config = dict(
    encoder_arch='vit',
    model='masked image model',
    dataset='single toy objects rendered from many sides on busy backdrops',
    train_examples=50862,
    image_size=64,
    crop_scale_min=1,
    horizontal_flip=True,
    translate=0.06,
    rotation_deg=10,
    method='mae',
    mask_ratio=0.75,
    loss='mse',
    encoder_norm='rmsnorm',
    encoder_norm_position='pre',
    encoder_activation='gelu_tanh',
    encoder_mlp_ratio=6,
    encoder_head_dim=16,
    encoder_fused_qkv=False,
    encoder_bias='all',
    encoder_qk_norm=False,
    encoder_layer_scale_init=1.0,
    encoder_parallel_block=False,
    encoder_inner_norm=True,
    encoder_drop_path=0.15,
    encoder_patch_size=[4, 4],
    encoder_layers=12,
    encoder_width=192,
    encoder_positions='sincos',
    decoder_width=128,
    norm_pix_loss=False,
    decoder_layers=4,
    init='torch_default',
    residual_init='scaled_by_depth',
    optimizer='adamw',
    learning_rate=0.0011,
    beta1=0.9,
    beta2=0.99,
    eps=1e-06,
    max_grad_norm=0.5,
    max_steps=6100,
    batch_size=64,
    epochs=7.7,
    lr_schedule='wsd',
    decay_fraction=0.2,
    final_lr_fraction=0,
    warmup_steps=300,
    weight_decay=0.0,
)
Rows from block 4 of the encoder, named by matrix and row number. Each number is 500 + 25 x the weight over its row's rms, rounded and kept within 0 to 999. All counts start at 0. Numbers have three digits each. After the name is the row's rms in percent of the matrix's.
# fc2: MLP down (encoder.blocks.4.mlp.fc2.weight, 192x1152), inputs 315-419
fc2.57 060:527510539501430530539510492526511502549498518506501518539502511478504516503490462509494503490526484503481496495465496538520504485504524525490506503496487515495459498501515534521472511510492495499515475473511492515542496539482497493491505482486515533502494469508500481490513506493472494518480504491489495458524535492
fc2.58 051:501508510480725517519504497526499492467527538480494496520498500463500530500466520503479523497486485468500518445450475532518475482482528499470485480509478520495476459488498519540524500501513540488510466485511498502500523527475526482507506507455514525469492500511495481499492486481498500498489490515512494491542510477
fc2.59 064:506478505517512430468538482517479482517458520522476496511522485494477456517514452502510445516465512515456458507419483461480486487518433488489493518512503484531526517492473476560441492492498543489504482494510528459486474451498525555473504467530496487451506488492504485496506493503508468509494500533523542512449497496
fc2.60 093:481506487501545490493510446523464522509497535531497500516506516499488476506487488512451502488510494468502453500442492469488505470493481518488495526506482494459507495466504501527484461501487516477491506472475495524499493423467513507469483479522488441512470468514505457510501491492488502497466509495532523498455540532
fc2.61 075:512466476477513475500521544485489512491530493520520525519492538532513441495556460517488449482458522481494479542502487509493484500509451523506457516479509452512481476530521482457463468511533520540507496506501488479527483507479496511530491476492537524508503481515497505506512492540482500514477514533523486487488497537
fc2.62 055:522471507515611506500517489475501477432518491476518475529480510509534466518506492527488460491475497508500478493409489493498486490479505489478482511546496503438484509473493502472478477520480567485481519487490490501511512479503565550530513512480521539468450468502494486513520480499488506508478500486514484480477494485
fc2.63 111:504496491511506529525493531515525498566519501495508530519512512516521524502506522517534583497507527514506502487563511513538487516509549542505509506467503539539496505524507508528548541508518459511480496521513509509503523519510470458524480531498490491505563523512498510490514507496503516517506519516504515495514511520
fc2.64 051:479513482475410515546510478550504515503517499475475476537515512515511519517481517490492533472499497490517498483420497465541519482483511491501493527504499498523487491486492475534499528492546500483503486472535545499529516500488493510527501527439505441501493482532492520492473510479498486545487509481482529467495493497
fc2.65 104:496508515488264479496494536509481512532502503483492493494519487496477454501508519505504471520490504512493481505494494501487503472517472460482504502500490478507484492497507522498472457502506498525527499472498497492522474509517486510491508493491504515513479495500505499513506489541484496485497508514495506491515512522
fc2.66 072:486505479500653513464526571510477497508481512489490425461518497503463527503519507495493489503472493509472491501442472477502491473492448454468496500511499512539503501474488481499482502502468524506490489478512511504481472544510504526497521486497440465500508521501515537501491497509514474518501498521497508518457488480
fc2.67 071:514533509501376517499493469481515483507470471495501522491481485508503529497477526502498517484515471510483494480528524514507470516481567531523546471492500541525511504497472522517518544475475479491491505541499504495495504534501491490480486506498532484491520483474483520471488513474505463474504465460474497507512473464
fc2.68 068:492535505495422516527495524548497496505498507505527516472515510478472560496488525480527513493535481510488535507535501545469517509520462535515498517479525508533506483527505539491509509501485470515495486500518525519455500555500484486482498505509607517488528519504516516494482488498522484519520483483474520507469489490
fc2.69 091:512508492501410508442505523520530489581495502509511523480494499526470544492511536484520519499502503515509558543544526487539497513497500554517492494484516535551519508540479498569482546512540500535507492510501524493496517501473507499481487484494568502483546497498480522493491499501515476531483477496495500492501473476
fc2.70 069:490499502509294552474505506479521467513463472494466503480501480497476473480511524513495492514495492523475520514482487485504492508503467501482468495511504504506505526478478495496489496479523504464501491488510489472493481522506490509481499455497505487444481492486485536484554487495506469511506473491474502483470457466
fc2.71 067:531500501525546514495517518494509481541487469511560527485505513547513493488534481511513518491499502503503498519574506506515500539520556516481543506508552520511497519508488472470501493503507502547461488504476466493516506494504488497490479502533531497499505518483512531493523517529471492501489494505478483520505497530
fc2.72 077:512488511501446462521521527533512468551512529477486515504517484500469511521511496522513494499517494501483509495547487507510487478517543531511512507482498522524475471540488527512516503482494463537501497508519529467502515552536499499486515510529504541486590506485515501499514507517526479502529512509501524519528502492
fc2.73 101:512501492496249499492492508524519500578519495496506536500480511509494506494513529487513493494506506504491496512558508536482515494511482531489505497481516518560491488535484530541480521488518452530461496531488482506482509560501483482510482495513557504512553501503492527486505521487503491517500484502489489503504482491
fc2.74 064:500466491494538490530468492519479533515543503487494483531490489519525454486525447504486525503478530512506500520539488481482493497522461481501502504506481455496498497484519486476468450506492488509489489472501475519529470448498484500526480478479461470536508496510485481498520513524478514521458530545522484469483550523
fc2.75 078:521535481499700530489517541522474533530533533501516505493475538549496514487541479516522509498456515499499463517499498456505497502477488499450489495513496477483491514490524454479496510488514545537522484505501482507519487413486500514512521496496478488541479496525499501518496494526491491513479516522514488474505513502
fc2.76 067:507463516485258486528470522511522501545487527481465516485496484495510459534495471480496492516473514473512519475537486495507512494482512479512481500479486482493455463527520478524481505521537460535491487457520518478496496486492487489514498506488507512501525473479520486514485477525529487508510526511491484493514490510
fc2.77 065:458514495501266528480483468486498523557503489511513549511502483462482516484471515493481519508504490532533512476526508532504495484513533506513521479494490522536525532495497518569571501488541433493504506494526476513517541488507476463464486527488552479524508530519498490485471523490482527495489504472496502511548518511
fc2.78 078:530498538513629466538514515505505492532509526518543532505487521532511506505510505490518496485509512486484529500489519516507507517520510565529517498479527502525496492514512507490498554502511483513509495526519486516524504496484502473497487473554483515484523514498501499498490529490484517487499501492494475503495534515
fc2.79 081:495495486501743505518491502495486517431504471496489457515499512494509487483481450506488490512518522512507490500434503468486526513493449464497465524511502452473508483468525472479481489493498530447499522474502491496490483463490501503529481488486488480511453500524485487499504508485496510517488517488498485486473503476
fc2.80 117:511478496511798529510504502513524501557522520508511500493512528509505498483502498509498512513508501496517536508519496506507533513501510489483505510501500530458496503498512495511478500519541501493483504493480486529497509476486505488520504492538476510510484511511497514515503517495489518520494512493516511497520529511
fc2.81 075:494478488498309482532484496493504498421509507505523508513496504477490480489499488513497483511473497485526500493448482480471522486484483485480493529511494486490470520503502456434436495504526493478498504509481511502525488464479516510504487494505492481490494486491486480474518490526491505501481487500525479466518493495
fc2.82 072:479499461494601478497494449530477523484501488540512487506483524512497523495511461521492506479508470488519495516522513515534514499484479496512514510495464473493494500484528487490471502464526489543479518518472468540521523488456503488504473507523494471550491474533486490512506501497494530504441511513535487487498545484
fc2.83 080:507481488487689522528514455525496488507534531504497495520490523473499481478496498512472485498511503489491494487492466518505499464492510465471499502506468494433460471490527501503491509506487523503465529482497439520484506472463529498490483489511461481500457504537493452527475491499474511501455511489515483484506538522
fc2.84 049:498473484504737512459487476505504484529509507498507486500508509481513484496502503501458498544523474525496487452490498519533505481535474491493498490501504523465510503477507512550492495495535478491476514483493513512482514498506510483470481499477558462499472497518510486531472517467504503523492498467485483508499517563
fc2.85 093:489505488508817525496516501515486489479493499523534457491495505513494523490488469494514506504503483484464550491548514482480510514486464490506497517523505472515512497511518464494504490495492563516513477508493487527505484473482507505495504461487485465487500500512501513500500499503496509521488482481512504488470513523
fc2.86 066:482524520487663489526502519515457486477480502493516457472505491493493480502516461477487458530485485533471492503483510504475521489519487479515512514511501479519489522501515503459523447496448531501519494473504509489522467500503507518488523488501457513485470471474510474502482515519481514490497507509501494528437508480
fc2.87 900:475503478497472481509471504503470563503536514534529491509482529519515511477506485514492487504490508496541468518474464523497517490490515490466487515478485478478520503478535523512484474500542462476455511468457454534534541515478457470525459539509473507560478495539479480512499502504475517519464512495527499476537525515
fc2.88 058:522480528492406494548547487526494486423519517455463478524521461423494476517490482470489464502532460488470491444449517519474485503532500506506494501528506506538461481500497500532511517519466544482531478503497520490497501534516539549481532495467470506479547478482519510509489511497516491469510502505479512498491524509
fc2.89 098:519489495520420499478507524518502498581494497502503535502502491487485528507512524491510538466505495500509533520540508536515504504517520545539502499477509520541524519547487559542521513498519482532502502508505510472487515547517485478488499508528563535509550510490504506487507498523497512508495495502498487501509491488
fc2.90 087:503502480480755499526548526517500515513508483505486517498487488490500527508497462512501476510501477502508453523535509472509507493479532504495508508505494494487497508501489458448505480500488529530469509483473482519511501485494515504492497515506478523507493485490513514497483493510501517503490503483489484503499524465
fc2.91 066:493499516447444485488519489542500525577548536507475501507494491467466468507492477494473500516490483517559499499471494476505514467497492506494461503501492486517467517485465498519480429519550506509538504464488528480512498468478498510494515519483506508525505520497521506500483485522504480509464486502491499484513481507
fc2.92 076:496506513496619519498539500453524476429466456473446470466499463489513541521474513470490476465523498516485514481477536494491480528472501489532522497514516542517520514488457519515534519479480538478548507520532553496455500527533520517500507502494512522474494523455496526457500474466522493496525490479482529517505472451
fc2.93 072:522443509530542561529487494535503490480511508516544473511511518523523492496493484476494507508506534480469557494529507537500513523517456492492518500494526474506493460524536521511453550514495518493490484481462526498505532505508486491515471466502492499480556511490504506500486543499508495528532515481513506491444514536
fc2.94 073:488475515501596454506501467481504494457506504501506449508513497479493500495506489483468451496486496495496503496446504504484516493510480444482504496509507501500500501479509525455472450508487512461520463455510528500492489497499514513510501481516488509513486495486503492479506515495484521493490483510498489494485481496
fc2.95 079:507542493505410470485477436482494494452471499514470528528499496450478510490487484530483473503508492497477476494455457510506478468494473482494466501488465498463510507469475514483471484488445490468494513508510485473458459482483493491487476510519530465504455481501492448483516489490502505500487482504512515490499467467
fc2.96 083:497473520497255482507493496508509508488500514503497488482494501494487459496502508482533476490494497518526532512541525491497496493517518502511509475492509489548484523528475494464489506505526443528521495518515536502501520490489481485477475509489482526514524530499512493491483502496507514507482492514480485536519474492
fc2.97 078:488524511508252451456494514472518483509467512498481504480514482488458518511511522497547458512473488516511526522544514504480499497487513471477483496493506512456520496536489493464478479489505483528520520510497492494494486467501501508475513495501493546495499471501488523509487458519520457494507484489489501499510474457
fc2.98 053:483557507490651481503480541493462525514475474495488490460497511501495595519519468477509506505494442484510470500508519516499538505499458490543495508488498484523514518485483515488510510501449499517473505511490482511493470499505481491503481494466429520515477477477509505511508477505490505484497479508485529512457470520
fc2.99 089:481479466520753490499502475507502494448514508512505446503494509500507449495481461479499439485513504494493492459464504459474496496474480446491518496517480466491473483473509455506465507484507529474494512494491497503479507460474533534501502489497469479493472514514478485480498498472491512509467493477494485471492518502
fc2.100 055:508487502502585484512504461519495468547510519533481476482513512485501541506513459506519486512510486494449495486465470527450510514482426511519508512516476492491503497482483526515468512490458497500497485496506509500471472524484506498521532432509476516462507491514491484506538511501511492518521488513512538498445490500
fc2.101 083:479493498502265485474490505461501512447481477499510463457510471498485504516501537495499481523488495498510505517506520490483504485480537477485502502525501494499531506485484476446500475490502516499523503500470558496509489445496501514487505507496491510506475499478496485509505481504501499490491492479487507516528498484
fc2.102 064:514449484529681495491536487510491480491521520502500499512502497521481472495513485486486488499493507487487516508510526487505493494540524507514519498520523483503517500539489482514509479500492536498492498514495496497506528514496514528476499488502473505478508470484506535504510509499503486506494502489515477502470521486
fc2.103 060:451489500503405500543501469470509486489512444487451486515532507468528465530495546494501505471504528494512536463509528510492472521506516458517495482503497503485502483515492503499512456490515488486548492512490523486494498490502493515522516509455426506521460488484489485491515509478512506488517518511505523486525526496
fc2.104 086:476470498500719474466482497439484504461465513508501441479485494520506487475523480487479432504449510488500499516509490487450478498485452439487495500495497471452514490487513474509467469473499530477485493466486486499529473464503511490507508470513463482504502498482501506489490494522495504508508504519530502516493494477
fc2.105 072:518499516501311481503501533511510479502470464498498507469489510526511461525515441458545463477527483507497450512494542500510487552536506512512532483489531483591521514505490492455490488496511507527502492522504531514520505526507478503489493486479530516463536491483506540506506513505510507471492499497460477518491501511
fc2.106 063:542493513517337540508475563506479509614491501500496519491483506518500491505525472492507512498494497503490499502575523509497506504515477535501552485486501504545475499521501534532516499499495484555501481541503463501530495523510501489504512484497505530493504477499483499496506480506508490499507516501497506523500493516
fc2.107 068:492522516505320471479500502491522465520430448512486482461522472493504519517486526449521416494506488497497524500483507475466497501491481489509509496494536525527529507487456501464467489504509485514505489505497501490468473538524501520497515467508488521462483491470511534476492506463510495488512473477472532528492455478
fc2.108 073:504498489501735525494510501488517500569458473495510520503496501483507539498488526504498531508493498509491512486534489505528467518517515530513487506494533528511527523492484504551503514501497479523499502497502510507510506524512501476496507497472491474497530497492511517517499470491512475481521496475474492493501473482
fc2.109 060:514498513512500493481512501526498476494509538509520526518488507485460530488510524548512504491493490508505500518534521526519519477467529535511495515492487504488484496524499545539529557467485514507496479513542489510475517542496502492484504519526506526496521516511523502500505515508501505533486493498515484493536507472
fc2.110 089:521518512501369522529495550508513507525493504489496514506510478502503531507501528491522506545507510520512495504534512538512518517493552520518491513476493540514497512529515556514558536512495474522496490529515468492520510571513482486525501527495555534523510495495501499509530530529502505501498512512493504516507511507
fc2.111 053:482502514521283517518496535514498493538468483514513508487494497490488512497497486499514519437507513499491490487513519520515461516496546524510542477496518507543517517491472483480512528461521466525462497519520499497484483538524480489462481497515564491495546508505516534461480490478492490477481499473479514518509504500
fc2.112 059:527500506486520513512516502529490485458508489460454516511524490500500514534509510493505498502530513473477492493445501491495487494509549514488521513520509506489472472496475477494533498524458543491489511513500529494485512525510547538513517526464491506478536508480523511539471496494510485479506519495472497502512505504
fc2.113 078:495477510491477485490509435497487496488506522509497486537507515483490440508497489524495467507515498516503469486421487497493490469506481457478481496520482512460495513467495486515445466484511499456505503473500495504480465456476505510502506471528437505483479487521505433495507505467492520500480507483502505477512505498
fc2.114 129:503491478492144503493478495508505514480506489502499498485507498507508445497510539502514485497499494496515480503521489500490487495496525497481501506490498484515492492505500500511510492506519472506509495513491514493489520516500482503503501520489521496518497507487499492499505491500503505499499486509493506506520505501
fc2.115 096:508462501490779512517514508505494503475533539518527489506494535543502529491529467510488502480470529495493495515453500495520521504500463505487505498501491489487487485508509480502484526510500533484498504477512508509539480458503509501523518475512429487502512510518500513513492524515492496526506527507526491492465501511
fc2.116 071:500502506500688493513502506465516481431469472496525496471474503489522495520501533481504498478502478479530484494517534461498501543510515481511518507531501507515542533477495450448543462502538540505519509521484514537531517447497516510514508503489525485492468491485490528491507460529496524481519478490482503505509498504
fc2.117 085:485499520516797497507507501528496484463477513486505456503524488484482528502480506483527492505490494504482532482527521496507532514504523478508506501503502503503496509523518495503519519504482506521505484507522500514482513502510516492490519517519482521488521519491501501499475503512477505520516489502506504510471504491
fc2.118 074:506489495496525500466495468482519477503489509483492474489495470488476501491517534517535514496528464526476537471586528522488458514509588517524496499485491517486498504548472499509558501495472471525504519530489514487422530506504500468458501522492483525460546526485526490506493494484523506484506479518508498532514492514
fc2.119 078:489506509502456499514503513479471515373488504508528476496494497494519480493484456511489470500488493498488462507438454488461503481480494489473498505536498459474486516479518493399494461493452525455492486480486478510512473531498521525501496502519518504508441486508504482474502493490484523514488499496508520506479512469
fc2.120 059:508539478510486488494479501530476531581526539500492528502469514529513465526538504470512530488505482486527499501564475497508530500497486472517526515471494490487484471532538502505469465494507466561495525504467485522506491489496482479506483484512479455536496475524507501551474475519520496489465514473510487490492527506
fc2.121 075:492500515492310464516498506512459533457512493507507516492493500507474479488495477532494527503476513502505464517480495507496484486495523531482505498494503462484499496506495514448502483484513494498497476489494522488511521527505481491478493535508527529521476479494489495493490497488505465493503520515526523534523522478
fc2.122 066:500525515493643494476510531518498510594521509493500502491480510491476517523498503506505523510496488529528538496552526518513494509486493533524508487486519521491508512521491524551499519493525511542516531539495503494487539542486515500509492514517518508515499505513502507506488471509511476513474484501493503508492490505
fc2.123 050:498544481519485532462497534450507516489482489496523488510497502516484538470526544509533508483483502499504474532529476546496491520487465455492505508492478533438503505490502547501473469493511506528503509538503486515533455568514481479525514515521555533516485484495462501502515468552468505503502495533525509487530505477
fc2.124 088:500518511517580529466518543495516488518440478478485471461504475491498540528505513453529500492512510512490522477489521521507485522510511489524522470507535539537531492506471557527541539506479512509526478513535539482483490557533513503461530509479535532476520511486506515499484497491515478474531483499455520524477454505
fc2.125 101:498507497498650469510481512502479508560499507510483476496494517508518501499519446508498461515510525511512485497453478485475491493505474466485499482505480502460503495460507501440454446524495498496476514460476463500509476500504500508514490489503492489516461490499498484515506516492494511487480529521507482496497518530
fc2.126 073:497452516498445516517511493518483508499515499504510474504496517488501424499474449483463454513489487517506451512461504476497519481496454486483501486519519445520487511476497493495468453518518513478511481468485494488529497473487514530508499482483485492511473500489512507487499529496496512499485498490499488484472506522
fc2.127 063:488536469500593506490513503493521475506487472508461511480512501481520530491501544505506528463484514484497495500547504491527475507485520490498525509509474520524516498489492489545533510469530506542486505545527489512495534509501512500504514518502492492489486476527473535483499476482506478509513503493487528502551498454
fc2.128 091:511509497496590525506499499511532492519476486517510529517519499481508526505506515490528535514527528513493529509552511532537496534517562514530499497498496532540519506524492503585567527522510501529485500546522489513484551520486481485501495532506530506477534496501502485496478492497511507495512519507485493530539507510
fc2.129 087:491484492500872504486499497476495501472501484495497477509501503490519492505497487489500490477509489487509488462489493483513492492484508465490522488510500511468501495468495467519506488495502521475498523488499527514475499487501507503511502500488454468501492513503505513485486489467511518490496515483494501491512516486
fc2.130 069:507492526503396520521514504542488513598478505518532539521498501503491505483503469477490521515511501493517511511531502505519504473516520532498506486502508498555494503508496520524498509501549500535470483488485460491545503500500506487475478469508523474505543502502507484490498545511472483503463487515494496499471506556
fc2.131 074:506489492495516469531475483498498508510521515510537513498470549535522483467513456487501473475482487497499463461519507510481513524502497508478499493483500469493491489487552495474473494509528469511491484504482480520513493470485479466496499496457506500499490487534505489516491514498509511484487526489497459478518484546
fc2.132 050:517496533494472496500513480446487499403514464497510454478499478481483480489507495501482466498435515528514471534480490500537499498485524464479518475511492516466497545461502481486481449494513511498471516492445504499543538489512528523498491545521511510483456492487508486507511515529477511494503492485506498500517490476
fc2.133 105:496491476499779494484543494522496495507524496525506527522496534494495481495510454515493516494470497494480491512525497505498498501495433508481461518512506484491515495487521475491466499508501540506474503499493491501496486479475508515527501460482513506498489484537496503504498496500504509509488507504510496481469487489
fc2.134 075:521524522498626520506495505492531497552518509498505546493487507527517521496476526484514532488476503483491498487549518523531497519504516547501522478473505555557488505506491518564523545496485468516491484520506490490496503517495485471498496485519486506499503504491488495480521503479512493495501486485476499492513480517
fc2.135 075:492531509476345507491500530492498510512483498507501498462475515506487561499480520525475511509473490497538487520510510492515512479505482552510487502490491498520498515495489519506537490495458465521472508500492471501527495559486509477510499537500546479531502470498493536492501500510488478496464488477495480460492487460
fc2.136 068:477493521491383516514490499490514496467469501476478474504500463446498509512450538488528499521505495510497502489524489444507475494476505446482517490510486488491478525511460477488531505539489523510506517505528474480498505450516508521489514527463447483503517488488489506466489469493499494491505507503491521508513476472
fc2.137 057:510509505510587522503486542490538488563486512486464493479508493508506551521469515478523552505514486483473537498500537538519495544512494514531494499476501520535500453532497527511524542507473495541491510508500476486488493509492480473490508463484486523468525463465494519521497489498535488491505521497505506518441480511
fc2.138 062:530523529493436529532465497501521489535484516481494532508492495486502512512484511518553553505488491500476533501573523564519484497488527526517484487464492543548492513535502526528503554498480456526492489560513474492516504503501483463492482475492548532487479481480523483497529498503517491501475505496503484505521484483
fc2.139 075:491453520503367485505515496525489502436543522518547477509491514535495442477498473533470458537482526512506489524417490482460506482502480524482477486541503475478492483486518476447465464524504547468516491473478518503527488473482517551495499484528553507505480519518494489509518544514501506529494507502523487497477525516
fc2.140 083:464481507517305523465507489470505514420471505489511484494516479503481468504478521493493494515488510508494482498493498505467503533503484446478497502505522500449546510488496502508497471498486505435536476479473516507487470472524487518507520483466540509504456508495504528476508490507508483509547498486479521497477487479
fc2.141 050:497504511487463536493499498517502498480495474494481490508503493492495529521519473477522491500498491505454490513512508565444504505525415481510487489500522508515504489525505562443468519478462504522504490520501513481485416550507479492485516438479490564494525493479505507525504497497506495497520504508472495514456472498
fc2.142 139:526507489505427510520516508539500508550535513500504551523527521502494522499521524515517561516523506507524500507541491522569514501528564552519475521474491535530502509521509524547550506521513467504489511509520519499493525539498472469523480538517484516516542515524497507499512508507504516527491505505507521488514523515
fc2.143 067:489521507524280476523465493507498519508476459531515504489506489501508495494481507492531497524548497520515472492535538509485514515501541509487521491485529519532539505482535505459533491489546479493480491516489506527494499505531476486495509504526522482518525511490480490508490541506480531471514496513497531545521526543
fc2.144 047:482476490486617500478507455486502532513504510481496484499513484467509459475460478521483488536489509527547478482477502461539495462475501503464501489511483514487483539458482471527459502519509518488475532491470484506536525445476508512490494545481527488521457482505490468486511498480507511491460495502516467491557529474
fc2.145 086:461485489499643465490467481501470514487497528538507456485500508508484479481510472494495477493498524500509507519498482501475528495484472460477492493484478456466520500490514495459470441495528466493496509463479482519493481461482482472501500488524447476516482504520487473517467511516485503535470514499526509489477509502
fc2.146 064:487509480520399530478511523477480503436512487498524480483504489522485490490541468513524487479480507531456486534469485515470475523485486475477508500549506491475510514500514477445496481503464545489517512492485508516492489498525517545525534473515556521508482538485481489505506458507494482495494481504502492490463466457
fc2.147 043:518503484493344529501485468477499491470534497507523517534503530503510486482487495534488482493501485513495453509496504523467507478512415488479498492504490516458486515478506544448427506520525505478475512500493503500497428528487481492518493484504514531494453489524481469491536485460469517492499481475500486471504501538
fc2.148 065:517493521526678522484493528503511506549459493506514537464506509492481551518522517485500547506505461497486518492562518549535505519515495538502507488491510547525534497510481519507517529501482501531494484507498506495514486506493486486475485474513546495480501472467501498499492480487522484493499468495500513517465456482
fc2.149 096:477487506495661482483498467474493514393511482521510479501487531495506505493487468492477471483466504491501514511477484471479511507481442487488481509503510477428524500498504468461482501493478510453487501485496475509504471444484508509519508492510538483518444476521484502471492501470488499513503502473532508475451477444
fc2.150 072:525515511496571536515493493485514492471504486523529517491480500494509526486483517508496482516487497488513557541548480500511481501494506524542497495496514506515503525537480470501524511501527484531491478519498501488509533485496490483485508525511595484495535489498491516486511489487497492502509469484502481491508470464
fc2.151 070:480505497495652501488484468515498519549490505525534554504475504521518528487485442529472519520495496505507462510508514506505497516506514548518492473493495510514517542496498508493470542483505491490514485514485519510519515482493494480490493504530540527495497507495479488469508517470493504502511498492518490510505507507
fc2.152 042:504468496502541458441502539501525488496489503498483495508486498484513494522513467452514460479493501503482526488465511496501505508485501508509502481507534472530524476522496447496504514511484534476496488474504491483481501452512520524467509478493459497486528486499522541524470512512532468476515501457439485506451435471
fc2.153 068:482465520516407489492509460468532489524518476506506519486489490507529478486454535512489516505514506530496487491460523502510464518508494537525499463502512537469543532477477533530519564500463516438525520481505502490479489489530494508503491501480519532490467537490491498456529526447509508498544494482498495520479482501
fc2.154 037:492488523477394536540499487551522503489516570505488496492501519527510504509487485478495488529485547467499482497506528509461513524483425515512493494497486490522463486533507516460486548523501510514502474464498517497542437495494466504505496470518466522512532498510514509529463521507490488523491540507523476491455520548
fc2.155 063:475506495498546497520467506461496514401493524542555482480467527524523529473524531471490485509513531484506497495447486500444520511497467478487497515496529521506536493483524489451512469483496505458468506490471484532503467479492496488492491487545495457496504514510495474512469525482462515495509503501511526522465510569
fc2.156 065:482531512492459499477499572467501508489461485457529500475503464492500539500501473483523489508495487517472472515473493501447493539497475492504502510513526475536513526504504509450505459527458503489521497503483504489505443539513512524495513464486473550491511525467516525480511477526494517478528481504463502519467448517
fc2.157 085:517519500510204518492477520488533498541479495484527518473525475489493469500485512482523471525503497526509497480541497495484495503475515480483520493516510528493508531471501481491506519517505484513501491504515505498503482504506494510502500505501524513505472518479505492488520480506498519495513486500481514503520475500
fc2.158 068:511485529490638483505549472475515495439508509486516485514517474508499491481501525512492475527481502502494520500510506462463485515496469463489504501537502501492480517497493466495484498520481557494524496477494516486497486469494521531499516484509488524481467532494492511469531496520509502524519496521513519523491481484
fc2.159 075:524524509503436546491484529501516503536493493511526542519493502492495526484496525524523536515497499493510514501532494516556508484511541543517518501487495527524487532506497499530520552516504476511479492522504477520512522547514494479477506525505487506504528512492512516508513537497485506468507496509512496499532504540
fc2.160 071:513480497481284492490508490478512484449481503504493481469472522507503451507519490481486456482486497472481480517483510498483489516508485525489479501502512461505498468511512472457526488499483504502510471495512522501518505492478507511497508488439485514475513496504501515508511475496500486488500483495478465483457471470
fc2.161 075:525488497487659502455541508488497482507490498476471448511495502503500500510518498498502447520479499482468524510448506475494459485505465482482469522518517473466489478505495496550476506496471569490520508474499473473503496451492533538505513463479442506479512506485511520537508502515510480496501489494483496495458483502
fc2.162 089:509462507491808495522523481498500476429508512505508471509493498496511457507506462504484458533512514494479480491471505488500488499504493462480482502527496474493492488485507477458480463510489568493506496480494499497503500466479520525506518481506471523477474493493498493533507516511511499503510524498509502499461507491
fc2.163 075:486492500484430533489491480476492507419482481450468434493484473441509441504469500485451498476529486499518457477489489491505482476496525418460480505514504504491491507459473516501507441501462506443485484482485505500476528519522504508496498535474448475512472498492493514468503485493520498482514474505464508490524486494
fc2.164 072:505476507459344496522498496527505509494507504512493505489493480480506434496490454505469503534491495484488499484552495498503489480512490525500480501488515442547450478489507477505498457525512499531509480507505521464510509505488499504477502482445490495491499516482529506511473503506518479478502497492495488529465485517
fc2.165 058:494421508530560523494480514498494517535519466487519511503514493530509457493512454504492577497467512519501465516524525506547479475506517530484502522499503486521498515493525498521499492467520492508471483480511524487505550490484531500521490512553446523501490478497490485499507493487484499512462514525489505498528508497
fc2.166 086:494512493516821510461525504447514496486492480482495478525489514501497543506491508507504516508472510512481507503478510505517486509483469457495468495511515519491533499480494513524499525482464539484521495482507503498509474498508509517520511476476440500502465483502477524515523477494506484498502479479504506487488456453
fc2.167 076:499506505488725502487505515517504493490501539522528493499509490489489532486481498501529535514519499471483521481533514540523521495482516517505487496473483520493499486516527511562549530488511505499516529519531500507445518518477491487469515491528483527497505525513524476509465514506504512498490506515515516528515518545
fc2.168 109:518506519519639540480507524496532460585486500490518553497496488496507528496486514486512522518487502507482554486547507532495488539505506523507505476508531545521513505535482509564491550506502508524500476507486483499521520534505499492481506477500536515444548499492502536492508501489507470491546486487478510498488471480
fc2.169 068:534518503483413468505502525483524462498484491463505502507477508510514506505496523492510461524512501496481491492534510539489482509512496556489485487484504554527483487506474513516488508491477480514519482553496528492514505571504509487479500488516477518473523473491501511494524502481503485495525473479483501478506493469
fc2.170 066:524548514502608537505527500505526469507469500510490524510524514472479553503473518504516500524524484508483530486493516509524504527487527509540524514510515547501496506502475511557520536497482514505525526540516520491443524500497511507480521512532499515467478510472515501513482494479508487479519489483476521510517500487
fc2.171 069:489501516511387495482533529527499512508530498479490512496500491503471493502490524485480527515493516509527523523533530485510521496525507516509503497478517514536517506546497524537540528495492478483482522509501485495535509484516482495491476535498498507529524511501505517520492500509497506494507513476478478508499504494
fc2.172 108:488508500497366498517498533490486508512507518506515540519503516486506539504477519519517527513480500477509500511518487516526511487477552537505488511468488501503499507533527534524530539508510462517482526517497457502520525548486468458519476527512494528513494489518510483508498502521469530503479522497529504503531500517
fc2.173 067:508488516517455497529496512469521494482492499465500480508505498466507516530455542468482455505527484479504534488534498523500497499489524453449511517501515552477491478511477534521504486520504497488477501474494513501494520567548508496529515502510484519510510511474488534494502488471493497512532486488499538490513457484
fc2.174 071:528513513525268503492505495476533475483489485489509545496521495518506443510487526471551511488500492475492526462537523516488491551507518495498518510493522505527502471505514488509515484530527490507532483539510533496492495468499498507488503475488476514474483495486500522487526479500508529473524482509495516501539509516
fc2.175 053:501494496501544509473502515485510492448485487468493514527475496512491520509495536507495488460483537513488487501501514467514452483494516509490512482537514521526495516497476480511504526474470524518495509515498523464462523530499536534488530521524467490476543527513487528475501466496521477518498505511492477489482479466
fc2.176 075:484460505489411487487516488449508474439504472504497482481502469526518490497500468508515477504496504517482506540465531497518459530507505545533496467499529498497526520509494502544524547493480505453553507478539558477509535520521505500479513498470498511464534516480509507503509500499519482484547508491475507515493484482
fc2.177 082:512473519502787475521511444491520497534510503510500489519490516497506497497494515521466532490499507511507525481504518528511474485538532515502493497493478521496515478476505544515519496484507500494501491483498495513507505495491504485489498503508457512484503489506508483515509515461518506497485515498503507492514511500
fc2.178 047:496520479496418461479520531515478523499543449490506487502491526510514494491506508502479502477493494498540515537449499442521526484483548496487463477507488462510484488500508471521539480479515523486503501465517495495519545481494527533537517538486528468499475470524458487502490500490478502498489499509493501483519456499